config.toml
encoder_arch = "vit"
encoder_head_dim = 16
encoder_patch_size = [2, 2]
shampoo_beta = 0.999
precondition_frequency = 25
max_grad_norm = 3.0
Rows from expert 7 of block 3 of the encoder, named by matrix and row number. Rows with one number belong to one neuron. Each number is 500 + 50 x the weight over its row's rms, rounded and kept within 0 to 999. All counts start at 0. Numbers have three digits each. After the name is the row's rms in percent of the matrix's.
# up: expert up (encoder.blocks.3.mlp.up, 8x384x384), inputs 154-230
# down: expert down (encoder.blocks.3.mlp.down, 8x384x384, transposed), outputs 154-230
up.218 049:500500500500500605608628500500500500500500500500637500500500500500500500500500500500393500500500500418500500593500500500500500500500500500500500500500500500500500500590500634500500500609500500603500583500500500415583500500500500500
down.218 053:500500435500500500500587581500500500500500500500500500500500500500500500500420500623500500500500393500500500612500500500500582576500500500500500409570500395500500500564589500500395500500601500572500500500352500500500500500500500500
up.219 062:500500432426500556500500500559500500500500500599500500500659500598500500500620500500500500500500500587500500500500416500500500500390633500500500500500399500500500500500500500500500430500500579500427500398500500500500500630500500500
down.219 058:500500500500500500500500583500500578411406500500500500579438500500500500500500500500500424500500500500423500584500500500500500401500500500500500500500625500421605500500500500500623500500500407500500500500375404500500394500500381650
up.220 074:500500500500500374546500500412590500568500500500500500468423586500500531500500500500357632500500500500500591412500500381500500422500500500500500500500567500500606500500500440500500500500601500604580500416500500500500500425445500396
down.220 070:500500500500570589429500500586500500500500500608500584500500500500500630500500416500500500500404588500500500500500403607500573500500500500500500500575587401617500500500567500500388500500333500500551500500500500656569500612500500500
up.221 059:396500500500409500500500420500500364500500500395362500500500500500500500500598500500500500500500500500500500417426500500390500500500500500500500388500385634500500500500500500500500500500500657346500500500500500500500500500500500500
down.221 059:500500500500500500500500500500500500500500264500500558573500500500500500594500500500500500393500500500500500590398500500500500500500500500575500500564329418500440500500500500500500500500500500500500500415500500500421402361617500620
up.222 075:500500500411500342562500500500580549455500564500397500500500500500444500500500394619500500500500500500500500423500500500500500500500611433500613500500500500500594605500500564500500500500500500500500500500500500500500500500500500500
down.222 076:500588500500352500500433500437500500500500436500362500676592500500585500543500500500384500500500500371432500565565500550500500500629605500577500500500500402500500500500500447500500500500500500602500500631570500500500500500574437675
up.223 064:576500500426500500500500500423500500500584500500500500500500500500500657565406354500310500562500500379500336500500500500500500500500500500500500500500500500500500500563398500605500500500500500500500500500620500500500500500426639500
down.223 065:500592379591500500500500500500500500500500500500438500582500599598500500621584500500443618432500500411500545500409379500500410500455500500500500500500500500420413500500500500500500500500500690500500500419500399500500500500500500500
up.224 066:549406500500500500500500500500500500500500500500403500500500500500500500500500420500500500422500500500500500500500500500622500429500500500559500500500432395432619442500432500500605500544500500500500500435500500500500500500500500500
down.224 060:338396500500500500500500500500500500500500500500500500500500500500500500566345500500500500500500500500374500500500500500500500500500563500500500402500500500395500500500500500500500500500500500500500500500580591500581338500500500500
up.225 084:500390500500500500500500500409500500500647500421500600500500500500500500500500500500500500500424500298500500500500500500500500428500500500500500500500500500500500500500428500500500549500500500500500500376573500500435500500500500375
down.225 103:433500593500500500500500500500500500553500358590422568500622500560500500500500500581500500500457406500500500556500500500447500500500556568765500500500500500500592500500500500448397500500500416500628500500500500500500500500500500500
up.226 120:500564559500500500437500500500500500500605594500500410549434500565500500500500500500600500345590500500464500500500549500500500500565500500433500500393500500500500500500500500500500412383500500500500500500571500500585500500635500422
down.226 107:452500500500500500500385578500500500636500370595500500500500500400500534500450500500404554500500500500500500500500423500500500500446450553500500500565500564500416523473500500500338500547500500500419500500410500479436548500500449500
up.227 110:500500500463500500500500500500500500500500598500500500500500500500500500450467459500500546500463500500500459554440500500500500424552368500500500588500500500500377579500594500500411553536555500500500500500500500500625474440500500606
down.227 114:455500500500500553533500500572525500572393500500542423500500500500581500463500397500542500500561500500500500579500500393583500500455500450500500500500591500580500384500374460583500500500500500500459534500500579500500500500500418500
up.228 157:438454500607434568500500500500589575556411500500500532408500500500500390500533419604446500500500348500562500552500462500500500420500540500500437404565500452426500500500550500432349500500500500500500500500433461500500500500500500442
down.228 150:500500500500500500500500507419437534500550500462500447500431500500424644500500415474500500451500500500500500464564418500500500500382500534444500600398597500597500605561412500561500500500500500500500430659604500500500539374500500500
up.229 093:500500500500500500435500434500427500432500435576500500500586412500593500500570443500571500415500570500451500500447500500568500449500500430582555500500500440500571552500374534426500573500500500570500500581621372500500500666618500500
down.229 081:500437500500589500414500500500554500500500391500500596615500500586563500500500500500500500565638500420636578500652500399500450500500500433575437500500500402500439500500500500543500500500398590500568425500500593500500579500556453500
up.230 131:553500535387565500500500500500631500500500415500539500500500380500500500500500500385500500474500500500500500500588500500428540500500500500500417500500500500500500500500457581500500500541500500500615547500566500500440500500500580444
down.230 141:500500500561500500500500500500500500500500500500500500500469500500500500500500469500500500500500500642585603528500500500500500500500530500500500500585500571500500500500437500500645554567391500500440500500500500500578500500632500500
up.231 105:500500500500433500500500567547500500411478500586500500500500595637416500500500500500500534500604500577553436500500558500500500500500526500500500464500500500500500427500500404500616555500500560500475500500500500500386500500500500500
down.231 113:500500500539419560466500500551500569500423564500500446552544500500500500500500460500500500500576500500540456500500416527500500421500500406394500500435592566500500604547500500500560500565500500500500574542500446419500500500500568474
up.232 102:525596500500500500500458537561500434398500500396413500585386500500531604571585500555546500500500500419426445403500500500500540500500500500500500500500500500600500500500500500460500500500500500618574403658500500574500540599500500500
down.232 094:406500500500397500500403553415539500500500500450500500500571500500500500434452500500603500500553500634500601500500500500455500500500500500642500500500500500500559500500562427500500580500500500446562500500570393430500590500444557500
up.233 073:500500500500500500500500500500500500500500613500456500500500500500573500500500500500538500589500271500500500581500500500500609500500500500429597574500500500500550500500500500500355500500500500500500500592581547500500599500500605500
down.233 076:500500500500500500500500500624438500500500500500561500500500500407500500500500500500500500500500500500500500500500500500500565500500500500500500435414407500500500500500591500419500500500500500599500405446500500500500500500587500500
up.234 047:500500500500332500500500500500500500500500500500500500403500500500390500500500500500500500413623500693500500500500500500500500500359500500371500500500500500500296500500500500500500500500500652500500619500500594500500500500580500500
down.234 053:500500500500500610500500370617500500588500500500500500500500500500500500500500584500500500500500500500343599581500500500500500500500371500500456500594500500500500500500500500500378500500500500500500500500500500412500556407500500500
up.235 083:593387500500500500500500445452500500500389500500500500500601500500554553452500500500500583500557568564555453571500500405604596399500500500500592500500500500340500500441500500500500400583500555427461500500500592500500424500412450500
down.235 078:500457500500459368416500453500500448500616500500500500500500438500500500571500500500433500500500500368418500420500500500500500587500608570500500500500402342361500587500545500500344577403571397500500409500500500500500500500591500644
up.236 083:500543581500500500431500500500500574500500500500500500340500500431500500500500500500500560500500500628500500500500500433500500500500500500500500575500500543424500500500500408500500366500500500500500646500380500500500500500392500500
down.236 081:576500500500549388425450571535418500500500500500500500574500500500500500500500587598420500500500436375500500500500607500420443428500681500584500500597500500500323500561500410500451564660500500500500500500500571500538500500580500621
up.237 127:500500391406608500441500417330557591500500500441436500500500500500558558500543500582500500443500500476500402500601500460547556596500500500586582500554500544579500500500500441458500391376500500500500607423406500573500500500585500347
down.237 146:500500429500500500563500466549500676424500500500580551574500500500500500500500500527583500468500500500582500465500500500500590500570584500390500573500540586415674500500500500500674548500500438500500455641644500500500500633434500500
up.238 137:431500500500500500500500539500500561500422470500471528500556500500559638500500500500500450500500500500500500602451500542473500500500365580566597500540406500500437500500396500627500500500500418500500500578372500500565500435500500549
down.238 108:500500500500590500500639500603500608492500500609500500605500500373376500500500500500605500548500500500500392500500500500500596500500500500602500625446500500500611500500500500412500500500500500500585500500500500500500500500500500500
up.239 082:500500599500500500500500421500568500500697500652400500434500451409432500500435500500429500500500500420560500566500500500500500500403373462557500500500500500586500439444500430500500578500500500500608500500500500500500500500434500500
down.239 093:500500559500429500417431500422443453463500428500500431627500438592500500500500426442353500500500450578500500558613500500500500500500631377500500500500573433387548655500500450577428500562461500529500541500416500432500500500451500500
up.240 098:500500618500560560500421500500500500500500462500500500500471500566500410500616500500500571500500500635500500424500500398500413500421500634500445575500500500500500566500500500500500500500634637500500500500392500500500500500413500500
down.240 104:500584442612500500500455500608500603500500500547500426458500500500500500500500500500500459500452500371500500560458500535500500500500500500543439500500598500500468500388500500500500470553615500500397500500500500500541500500571500500
up.241 147:500597337500563500500551500500500593456552500500500500500500500500400528500579464500448449500444440500500419436500439500500500500500500500500500533417470500427500454430597419453379500577582500584500422598500415500500458373500500500
down.241 154:474555539548431500500500582500454500524446500456500500573358500500500446500500500500500500500534500500500500500500500500500500500475456443500500590470439568500500500500467481500500500382443612441500500559500500427500430500500500450
up.242 107:617500544500500500500500456441500500500500547500542425558500449579619500574500500556500500500500500500452465500500500311573500500413579432424500500500591549332500500500500572500534446500388419500443523500500500450500445461580500500
down.242 107:500500500500554453500500626607563500571500500574500500394567500500500548500570441500500500500453500500442500500500368500395540500500414500500526430536642336660500500454548500500500551604560500500500500442500500500500500584500500547
up.243 160:500500500568398500500485500500500667598512500560500500423500500423500470555500500395500500500559555500500500500500500434500500418549500413500409500625500500500500500500500500421612500500500421500500500427500500500500500650500437500
down.243 179:500500500500500500500500524384500368500500500467500500500500500652500579435500500500500603583570500558500500500500597500500500500500500500403500500397500500500500384575468500500500500378500500500500572647500500500500551392500500500
up.244 064:500500374500500500500428500500500397500500500500413500500500500500500500500500500394448500500500500500500500500500407500500500500500500500500384500500500598369500500500378500500500500557500436563500407500500405500567391500500500500
down.244 075:360620423500500500438582500596500500500365500500551500500500500433500500500622500500333500500500330500500581500500555401500563500500500446635500500500500552500500500500500400500500500500500500500500500500500500500500500500500500500
up.245 059:500500410432500415500500500600500602500500405500500500405425500500500500390500500500500500618500563559500353500625500500500500500500500500500500500500621500500500583500500500401500415402569661500564500427570581500500599500500500423
down.245 053:566500500500500500500500500500500432500592500500500500500500500500500500500600500500500500416500390500500587500500500500500500500500500617500500500500500404500432597500500500500500500500618500500643500500500500500500400500434500500
up.246 116:430500574422500475466437595538500500566500410500500641594500500500603500500500500500531428450500566500500500500561500561430500500500557549500500446500500457619500543500581500553500456500561588500606448500500500443500500414450417500
down.246 106:500500500452500566500646500500500500549500500580500447500500500500417500559500500500500500406500377500500460546500410385500500500500500552500500500500500500336601653500500477500500435404500500500500500372500500567447424500566500500
up.247 103:500500500500552550500500500500500500500445539500444500500500500441453409542579581500500500500500500500500454416500440500615500500500384500575539500439500500500500500500500500500500439500453444569459599537381500500560500500500500500
down.247 101:500500423500398568500434448500500595500500616500433500550500500550608500500436500500500500442500500500560534600500500500500500500500500500500500500500500500553606427500564446699500500439573500500536540500500500500453500500395433500
up.248 088:429500558500402547500500422601571500500500500500500547451500500604415500500500398596437500500500596500500500500459500500500500378500500456590500500500500429500500500500500500500500500500500428500569561500550500547500500500500500500
down.248 095:500624500573500539558445500500500552500392500500406500627460551457500500500500500455461556454500552500500500500500423584500500459500567500500547500500500500500500601410500500580500400500500623500457545500432549382500544445500500500
up.249 107:500500500500500500500500500500500500500500500500500500500500500500500500500500500500588500500500426500589500500500540500500500500500500500500500592500500591500500500500500439500578417500500500362667420500500500606510396500607533500
down.249 118:450500500500500500415500500564561593500500500603548500500500500500642500547415558500500402500431500500500500500573500500500500500500500500500500500613500500500594500500534422500478500500372455500500500444588500500500555500683500441
up.250 085:562500500500574500500500500500500500500421560500500432500500500500500500500500561423500500500500500568500500435500500500583500500500546500500500500500500551500500340500500500500583500500500554500500617500550500633423500500422500500
down.250 090:500458500500500425500500455500500400500500440614500500534500500500391500500500500500463500500449500438500500500401500420456500500500582563500453500500574411500500595500607500500624602500500500500583446500500500500500500462571500500
up.251 048:500500613500500500500500500500500500500500500500500500500500602612367500414689500500500500500500500500500500500500500500500500500500500500500500402315500500500500500500599500418548391500500500500500500500500500500500614708500500500
down.251 052:500500500500435500500500500500500500500500500500397500500500500500500500651500500500621500500609500500500500500413500500500636500500500500500500500500500500500500500403604500641394500500500500619500500500500500391603500500500500661
up.252 052:500500500500500500500500595500500500500500500500642415500500500500500500500500500500500500500500500500500500622500414500500500600500500500500500500500500500335500561500500500500500500500500500500500599500500610500500581500500500500
down.252 061:500606500500430500556370500500500402500500500500425575500500500500500500576500500500417500407500500500624500500500500500500500500336570500347500500500630500393500500500500500500500600500651653572500500500500416500500500500500631579
up.253 188:500434570500535500605500500500500500500500563610500500500535550500500500554500500500500500500500500500468519500500500500500500470500500500500535500500500401500500461500424454455500435408500500429607376569500500500426500500500500500
down.253 206:446500409476532609471500469500561500434421413586500500466500500464569500383500500500500489500466500567552500500500500549526500500500500500679500465500500434500500550453500500388590625449500357545500500449500466546463500500500500410
up.254 053:500361500361500500500500546500500500500500500500500500500500389500500500500500500500303500500500500500500500500500619411500500500500500500500500500500409500463379500579500500500500655500500500500618500500500500500500500500403500500
down.254 064:500500500500420500500413567361500500500500406500500500500500500500541500500500500567500421500500500500500500567500500500500500500500568500500500500594500500500500500500500500500500500500574500632500500578372500500500500617500500607
up.255 079:500561410500453427369500500500500428500500557500500428570500424451500500500500500500500500500500500500500500562500500500591500595500500500435500500500500500325500500500573417544500609500421500562500348500500500500500500500451500500
down.255 068:570500500500500587500500500590500500500399500500500582500671500590500500500579500500500500500500500500559330594500411570373500500500434500427500500413500500500500500500500500500558500585500500500603500500500500500500500500500500500
up.256 045:500395595403500500500500500500500500500500500616500500500500500500500398500500500500500500500500500500500500500500500500500500500614500500394688500500500500606500500500378500500500395500500500500589500500571386500589500500617500500
down.256 046:500500500500500500352500500500381500500594500500397597500500500622500382500500500500338500500500406500500500500500500500500403500500500500578500500397500500377500500500500322500500500500500500500500500500500500393337500628630500668
up.257 100:500500579500500500531500500500453365500500500500500500500500500582545589592500500500500603500573500500500500427500500384500500500500535434439500561500557500654436500500500571500500500500500500644618500582709500500500500500500500500
down.257 087:500618500468500459500500500559500625427373500500500500500500500500500500500500500500500500415500500584561500500500500500500500500695603500567500500500545500628500500500500500500500436500500500500500500500651500500579500500500500500
up.258 163:500500463500552500500500500500597566500435500575500538500500500500500500500500500500500423500541561500539500500500500371500571477549600544500441500500500500500598500483570396500500608537561500608421500500353500500500522500500645427
down.258 173:500630500500500475500576500500454593437603500500547450500472553500443461500500521500500457500559500500500500500500500592500500500546434500393542500481500568520500500500500551539612565563658626500542500551500500500500500500500539440
up.259 124:439500500557500407500382500500500631604429500500500500500500500500500500500547500500500617387500500571425500500500500437410500430422500413500500393500645500589447500500500500500500615500500500500500500500500500539500574500500557500
down.259 119:539426577500500500500580500500500453563500500500500500500500500630407413500419500500500500557440500429500500464436587403614500500575500500458500556500500500500333500500500640548500531500500578500424500500427500500500378455532500500
up.260 102:500500500500500500359500557500500500500364500622472443500500500500500500500590500500368534372500500500500673500500565369500500500500500562500350500500500500500500435567500388500373500359539440634500500567500500529500667500500500437
down.260 128:448500500554500562500500556637436591500500500420500500500324500500500500500500500500500500500500533500579443500500540571448547500589434500597580500500432500663500500500500500500599500601500500557564579500440500500467500500535500588
up.261 053:500500357500569500500500412500354500399500423500500500500411500500500500500500500500500500500500500316500500500500615407500500500500500500500422365500500500500500500500390500500500500500500500500500606500500500500590500500500500500
down.261 062:500500500500500726500500581500577500413500500500377500500500500500500384589500500500378500436578431354500390500500500500500500500500500500426500500500500500500500500500420500601500500500500500500500500500500500401500500500433500572
up.262 148:607442500572500500500500500500500500446500500500617500500469527500500500575500546570500500437631500500500500500500500466537553500500418500436500500500408500500500500455409500443500500397373500382500500429500555616500500534500592500
down.262 143:449546412500583500500500500611500500500645500500500500470620500500500500500500500500437553542407500500500371573636500432582500500500500458602500500500500500500558500500500500500500434500500320540500500626500460628500500619500500500
up.263 079:500607500500500500500500377500462500436500500500500500500500500500379500500568500500500500500500606500500395500500500500500500622500500500500399546411500500500500500500500654500566500595606633582449500500500500500572500500500500500
down.263 076:500500607500500500500383500500500500587500500500343552575600596597500500500500556666500500379500500500500500570475500500500578500500500500657396500500500500500500500500500533500500500500500500500500500500500500417602416500500500620
up.264 079:564500437563439581381500500500500577500500500601500500500500500500601500500427500500585500500545500500500500500500500500559500500452426416500607500500559500500574573500500500398500589500500500500500500638500500567500500500441587500
down.264 071:500500598388500500560500500500500500500500596405500500593500500574674500628433589500500500500500500500500500590500348500587500500500500500418541561500590500500500500500500500500500379500500500500500500413500500500500500500565500364
up.265 078:500580500500500500500500500500500411500500500500500500500500500500570500500653500500500431500547424428500500500500500440500500566500500500567582643500500500443500500500500500500500500648427500500420500575500500500500500500500500419
down.265 094:422500500500360557500500500500500500607357575582500443569500448500500410500453500500500607457500394500500609578500500500500500594419500500500500500500418624583500500500500438561500595500500575420432500500362500378500500500500500361
up.266 194:500500500500500500500500500500500500500500500537434500500500500576439500500500369447589609500508500500500500500500386500579500500500404500452500588469527500500500491419500500534500500500500500500500500500398592500446409500558500368
down.266 188:500500500500362500500500500500585517500500500500500500500470650500617500500500500500456500500590500706500500500500500500529485500500500500660500558545500500500381500500500500528500500500500500500499464500581500386500500500500500500
up.267 074:500500398500500500500442500500500500407500500500439500542457500500500577500500430500646500579500500417500500429603624655500500500500500500500500441500444500394500500613500414500500500500450500500500405500500336500500500500500500500
down.267 077:500500500500500500419500387500577333438500500500561389500500500500598432500500500500500500500500500314500582500437500500500500500500428500500500551500500500500500500500500411423500500569500500386500500500500561500500500500500427342
up.268 058:379500421628500500500422500500580500500500500500638448500500393619500590500500440500500500500500500434500500500500500389500598500500407500500500500500500500500500500500500500588500500500500652500500500500500500500500500500500500421
down.268 060:500640500500500628500588500500500500500500500500500500500500500500395500561500561500354445572500500500500500500500500500500500500500500438500500500500500500500500500405500500500500500500500500500500500624371500500500500500500500500
up.269 088:500500528500576500500437607500356500627500582500467500500535500500500500556500500464500500500500541500500500500500594500500500500630500500500500500500560500500500500500500500500622500500500500500602560500500500500500593500500500500
down.269 087:500500500500598500500443500339500500500442330500500500500500500500500500500611500500500632384500500500551500500500432500500500500415500460500434561426576443500500610500500500560500500500546500500500500500500422500560500500500408500
up.270 099:500561553576500500569500500420418500544500500426500394556500500500500500500463500421436554500500532535452500460500604500591500500428500428500444420427500500500500452500403428500500460459500632395500500500500433500500500500500500500
down.270 086:500598500500500500399500500500500457593500500446608610635568500572413634500500500500500500413548429377405500500500500432500500500604500500403500500500500500432563681500500500411500433500500500478500500500500500500500500500568500500
up.271 121:500500500615500500500500500551500438558500500545595500460500500500395500419500500500500557583500500500650500500461500433500439500500342500500500500500556575500500500500418500500570500500582500586500565432500500500500500417500500500
down.271 108:500639500500500500443500500500500500396415600500560500500425500500583555500500595417500500581500500600500500500500500592442500548500500500500500451500500580393500500500500500500500420606500580500500500585537565500500400500607500500
up.272 052:362500430500500622500500366500500500404500500369500585500598500500500500577500500629500500500500500500500500410393500500500589500598500370500500500500592500500500500385500500610500500500444500500500500298500500590500645500500500500
down.272 055:409500500410399500500500500500588385500500500500500398500500500639422392500500500500500500500500500388500647500500500500500500500500577604500500500500500500500500500500500500500500500500399500577598500500500500562602500500500500500
up.273 136:500500500500500500500500500500500500421500500500385500500500500500425500500500500500334500500500500500500603500553534500500567500556500500500500500500596500624500520500396500500500500500500332500543500500500500500500500500500500500
down.273 146:500500376500500500563500500500425528393437500577500500500500500500544500409581500500500500500500500500500500500500500500437500500500500500500500500500420500500500500457500500500500500500424500500500370500595500657500421500500500500
up.274 070:640570500554500500385500411385500500500500500396500390500500593451500500424500397500500573500500500500500500440424500500605588500500500500500399500500500733500500547500500500500500500500604500500500500500500500500568500500500500500
down.274 070:500589566500500500500500500500416575500420500500500500500500500500500500500500565577386580500500595500578500500377500388500500406394500500500500500647500393403454500500500500500395422500332500500500562500500578500500395566590500599
up.275 136:580500631500500500420500500548500500500500500500582500431500500500452500500500462500425500500563500500500500629395500433500500500500392500535575500535575500604639568553500500416560464500500547500500630460428586500500500582500500419
down.275 159:592413563500500500575500569452500500548500500500500500560442500500500500500611541500556500500430500500500500435616394500500500500500500554448500552458443426572421568500500553552464477554564611500598500500447597500526500500396500500
up.276 075:379500500418500500592421500500500500500500399500500500500500576500500592582578500500500500500500322382389500500610612500500500500589500500500435500500500500604500500500500500500500500500500500500500369500500500500430500500500500500
down.276 067:417624460500500500500406500500500500500561500500500500376500500500373500500578500500500500500413500604500500500500435500404500500500500500667500500500500500500500500500500554362500500462500500500500600500402500500500500500651399500
up.277 095:500571500573500500500500583554500500500500358500500500415500500500500500500500430500412500500649500500500601409500556580500405500500500500500500500500500500500335446500368500500500372625500500500500500379500500500500500500500368500
down.277 090:500500575465500500500500500500500396596500500500500500500500500381629500557500585500309500500500500500500500439500500394500500500500500500500427500530656500500500500500500500500500500500500500500500500500500500500500500500500500500
up.278 060:500500500500500500607500402563500500500500500443500500500588620500500406500500500500621500500500500500500426500500500500422572500500500500500500607500500407500500500427500453500397500500500500500500500500500500598500500500500500500
down.278 059:500500500633500426400420500500379500500500500569407500500500596581500500500500500500500500500500500500309500573500500500500500500565582415551500500566500500618500500552500500500426500500500500500500633413426500500500400500500500500
up.279 094:500500500537500500628500570500500576500500500500454568397586418500500500500587570500500500500500435500500500500500500500500500500500500607500500500500500500500500500500422500500454446500422500500500500628500500500402500500500418530
down.279 089:500500563500500500569500434500500500500500500500548555500500500500500571568500428500500500500420500500500573500500538339500500406500500421627500500432611500614423500500611500500500500500417500500500599500500500500448421579469594500
up.280 059:500500439500500500434500595500500500500386500500613500500500393500500500500500431500500500500403500500500500500418613500500500500500442500500500500500619500500500500500500500500500500500384500412500500500500500500500614500500346500
down.280 057:500500595607587500500371552392590500573500500567500583430609500500500500580500500500500500500500500500500500500500406500439582500500500500697500402591500500433500500500500500500468500500589500378500500500500500500500500500500500500
up.281 058:500385500580398500420500564500500500376500417500500500500500500452500500500427500500500500578500500375500500500435500500500500437374500362500572500500500500500500589500500500500500500500500500598500500500572500500500500500500500407
down.281 062:500500397500500500500500500500500500500500500500500500609581500608500500500500500500381500404500445500500500500347500649391500500500500500286500378500612500500500500414500500500500500500500632403500500500577500500500500347572384500
up.282 070:411602500500500390500587500500500549421500595383500500500393585500500500500500500500500500500500500620500500500500417500500556500500500532500500604500500627576500500500500435500500500500500500500500500500500500500619500500500500500
down.282 073:500631500381500500500559500614500500500500600445500500568500500500597500500606554398405500500500438500500500610500500361500500424500500442500578500500571500500415500500588500500500579500560500434500500500411500500565462500577422584
up.283 159:500500500347500500500500500500386500435500500500542500500376500500500591500500500414500435591397500500550500500472426500616500500416500500572460500500500500500500500500552651500500500512574500618405561500579591500542500500548500554
down.283 180:500500624500589500500500405500449545522500500390500500500500500500484430451500564656500445500500566624500500500377527500470500500500500609473429500500500387500500500411500500500548500500500500636491500437500500500556392589500500665
up.284 059:396500385500500500458500500500407500420500500500500387500500428500500500500500500500500500500500500500500500500414649500500500500351500500500500540500500500500500500500500500500500500592500500500500389500500500500635500500500365500
down.284 061:500500500500422500500397500500500500500500500500425500384500500500500500612500500500500500436500602500500500500500500500412575500500500500500500500532500500500500500398500500500500500500409613650500373500500500500500500691500500500
up.285 066:500410500500500500610423500500500500430500500500500500500500500500500500500500500500500421578500500393500500500500500500500500578500500500500500500500500500500500417399500500500415500500500771500568500408593500500500500500500500375
down.285 056:500500500500500500500500500500500500500616500500500500308500403500500500609500422500422593500500401500602553500500500500500500401500500500500441609389500500500500500500500594500500500393500500500500500500500500500500500500500500500
up.286 118:500500500500500500500500500572500500500500500500500500500500500500579500500628500500574500428578592500500500500574500500500500562500500500500463500500458378500500500500500500500565500378433440500500500645583500500611500500564500500
down.286 103:500462500500500459500500500500582577500592411386432436453548550500500500500500500500500472430431421500553500456570500500425500500399500500500529439500622543554500540436500439500500500500500500500500446371500500605550421500500500500
up.287 052:619500500500500500500500645500500500657500500500500500500500422500500500500500403445500500500500500615500500500500500500349500500686500418500386500500500500500500500500500500312500500342500500500615500500644500500500500343500500500
down.287 051:500500500500500500500500500397500500500500500409426619500500500620427500500500500588500500500500500500500640500500500500500500500500500500500500500500500500500500500500574405500420500500500500500500500500500500500500624500500500500
up.288 073:500500500500500500415500500451500500584500500500500500500500500500500635500500500500500500500500340579424500500500500500500500500500500500445369500500500500500500430500500396379477412500500669463500500500500500500500500500500500500
down.288 079:500614500500440500500500500500460500500500500500500500500500500410500500500500500500661500500546500500500500500500500500386584500624500364500500500560500500500500658584446654500624566500595500500500500500500500500426500500500655500
up.289 065:560555500500500435500500500389362500585410500450500500500500500500554500500500500500585500500500500500500500500500582500500500585623500500500500500500608578500500500500500435500500500416500500600448589412500500500500500500500425576
down.289 081:500500500500500500564500454583500500500500500500500500408580500500391500500500449500500500420500500382500500500390587500424554500500628500500500500500594500578500500500500500543500500500500287500500500443591393500551598500500500588
up.290 084:500500500500449500500500565500500500500442500500500500500371414500500500583500500543532500500574437561500545500500500500558569558558500616500636500500442500500500500446500500392500500500500500500500500500500500500500500401500500500
down.290 087:557500500500556453409500500595500500436500586500500615448452596500500572500500544500500443500500640500500500500500500500560546500456500430500500500500500500405500588439500500500381448500500500500500500500453436574500500500500500573
up.291 152:401500500598500500600453500500500555500500500500500500607447500561436500500500537500337558303500519383500500500500500592500598500500500464500500554381484500500500500456500500500500444500500500406577355500558500538500500409500590547
down.291 148:468525415437522500455500500500500425543500500637519500585592500381500500432500566500522500500500500500500500500500500500500463500500500405500500500500500500500561673500500500500446455500500432500451439500500342500500500413455500500
up.292 153:500500500500543500500461500500643701500500500500500592500500500500565500500500442500500537500541432540424500500500500575322500500500464500500572500358500500347500500500500500500459394500417500500500500500500500500500777500500500390
down.292 175:500500500500500500500500500500500401500453500555500500500528500500618561476682604500500500500500500573500500500500500500500500500500500500500500500500500500465500662500500500500500456439500500343449500541276500500500500375410500397
up.293 085:500500500500500500574500500500500500500452398500450500500500500557432500500500408500500349500500410428500579500591408500652561377684418500500500500500641500500500500500500500563500500500572500500500619500415500500534500500500500500
down.293 070:500574424500354600500500500500500500585500500599500429500566500391500500406500500500500500596500500283500500500500500500446500500500452397500500500440403500561500500500500459500500500500632500615500500409601500500500500500500411590
up.294 053:500500500500404578500500500500500500500500500500437500560380500500500671500500500500500500500500500500500500500500500500319500500500500500500500500500423500447500500500406500500500500500418628500500389500500500500500500500500544500
down.294 057:500500500500500500500409582500500500561344500500500500500500500500500380500500583500396500500500500500415500500500350500500500500500500500333500396500412500326500500500500500500500500500500500500500500500500500500500500500500500500
up.295 143:500431411500498500500599535500500500500500500500613500500500565500558500500500500500486426491500500500500500577500500500500419500409500500500438580500553546402500500500500500573500500681604500602427407366401500318500559453500417500
down.295 124:500604595416500500500421500500414500654500594500500390405500500367500500500500500500500500500500500646426500500500500500500500500500500422500500500500426466500427500500500500500500500500376751500500500500459500608500500500500500500
up.296 132:500500573500500500500500426583415500500395500500500500500500492500500500500444500463500575466348500563500500500500575641500500500500435500650500473557500500500373500500500500500500500599418500500500500500500452500500500500500500641
down.296 130:500500500500500500582415542436500500426433500500538500500500617500500500500500535500500500500500500674500405564500500319500500500362500526618470500500559500500500500500500500500586500500610441492500500420500500500500500471500500360
up.297 056:500500500500500500500406594630500500431594585500500576575500500500500500500648500446500500500500500500500500500500500596500500500500500500500500500500500423500500500500500500369500500500500500500568348421500500500500500500500500500
down.297 063:500500605414500500500500500500500500500500500500500500500500500500382500500500500500411500500500500364500550429500500500500435609500500616500500500500403500500500500500500587427500500500500579617500500429443500500425500611500500500
up.298 122:560595500422500650500500418529500500463500500445428500500500672382500603500500599500527500500500531500500515500572500433500500500500476553594500500500456500500547500500597432455413500500500623463500500500562445500500500500416500500
down.298 141:588482500500500435542500500414474500500609578500547420500500500500500471500578500500500552500529500418500554500410500651500456603500433500402456500408500500339500500500464500500558500564500500472428500351659500500462500500559500500
up.299 055:500390410500500406500500417611500500500500637500500341500500500500500413500500500500500500500500500500500500500500500500500500500573500500500500500500500578400500500500500415500500500500500745500568500500500500500500500500413599500
down.299 052:500500500500500500500606500500500610500500500500500500500500500500379581500500500500500448500500500500500500500324590500500500500500500500500500408500500500500500500393500500500500500500500500599500500500500500500500500533500500500
up.300 110:500500432430500559500446500618500551417500500500462500577500537500500500371500500500500500431500500500416410500500364500500500500500399420500500500500500500500573500399500577500440500500500602614500500500500500500436500572439453500
down.300 090:500500450500500500556500558500500500426500500500500500500500500500500500500500500500500500500500610500500500500500500500456500500406500415500587500500500620628500500500500399500500462500615253500500402500500500500500500373500500500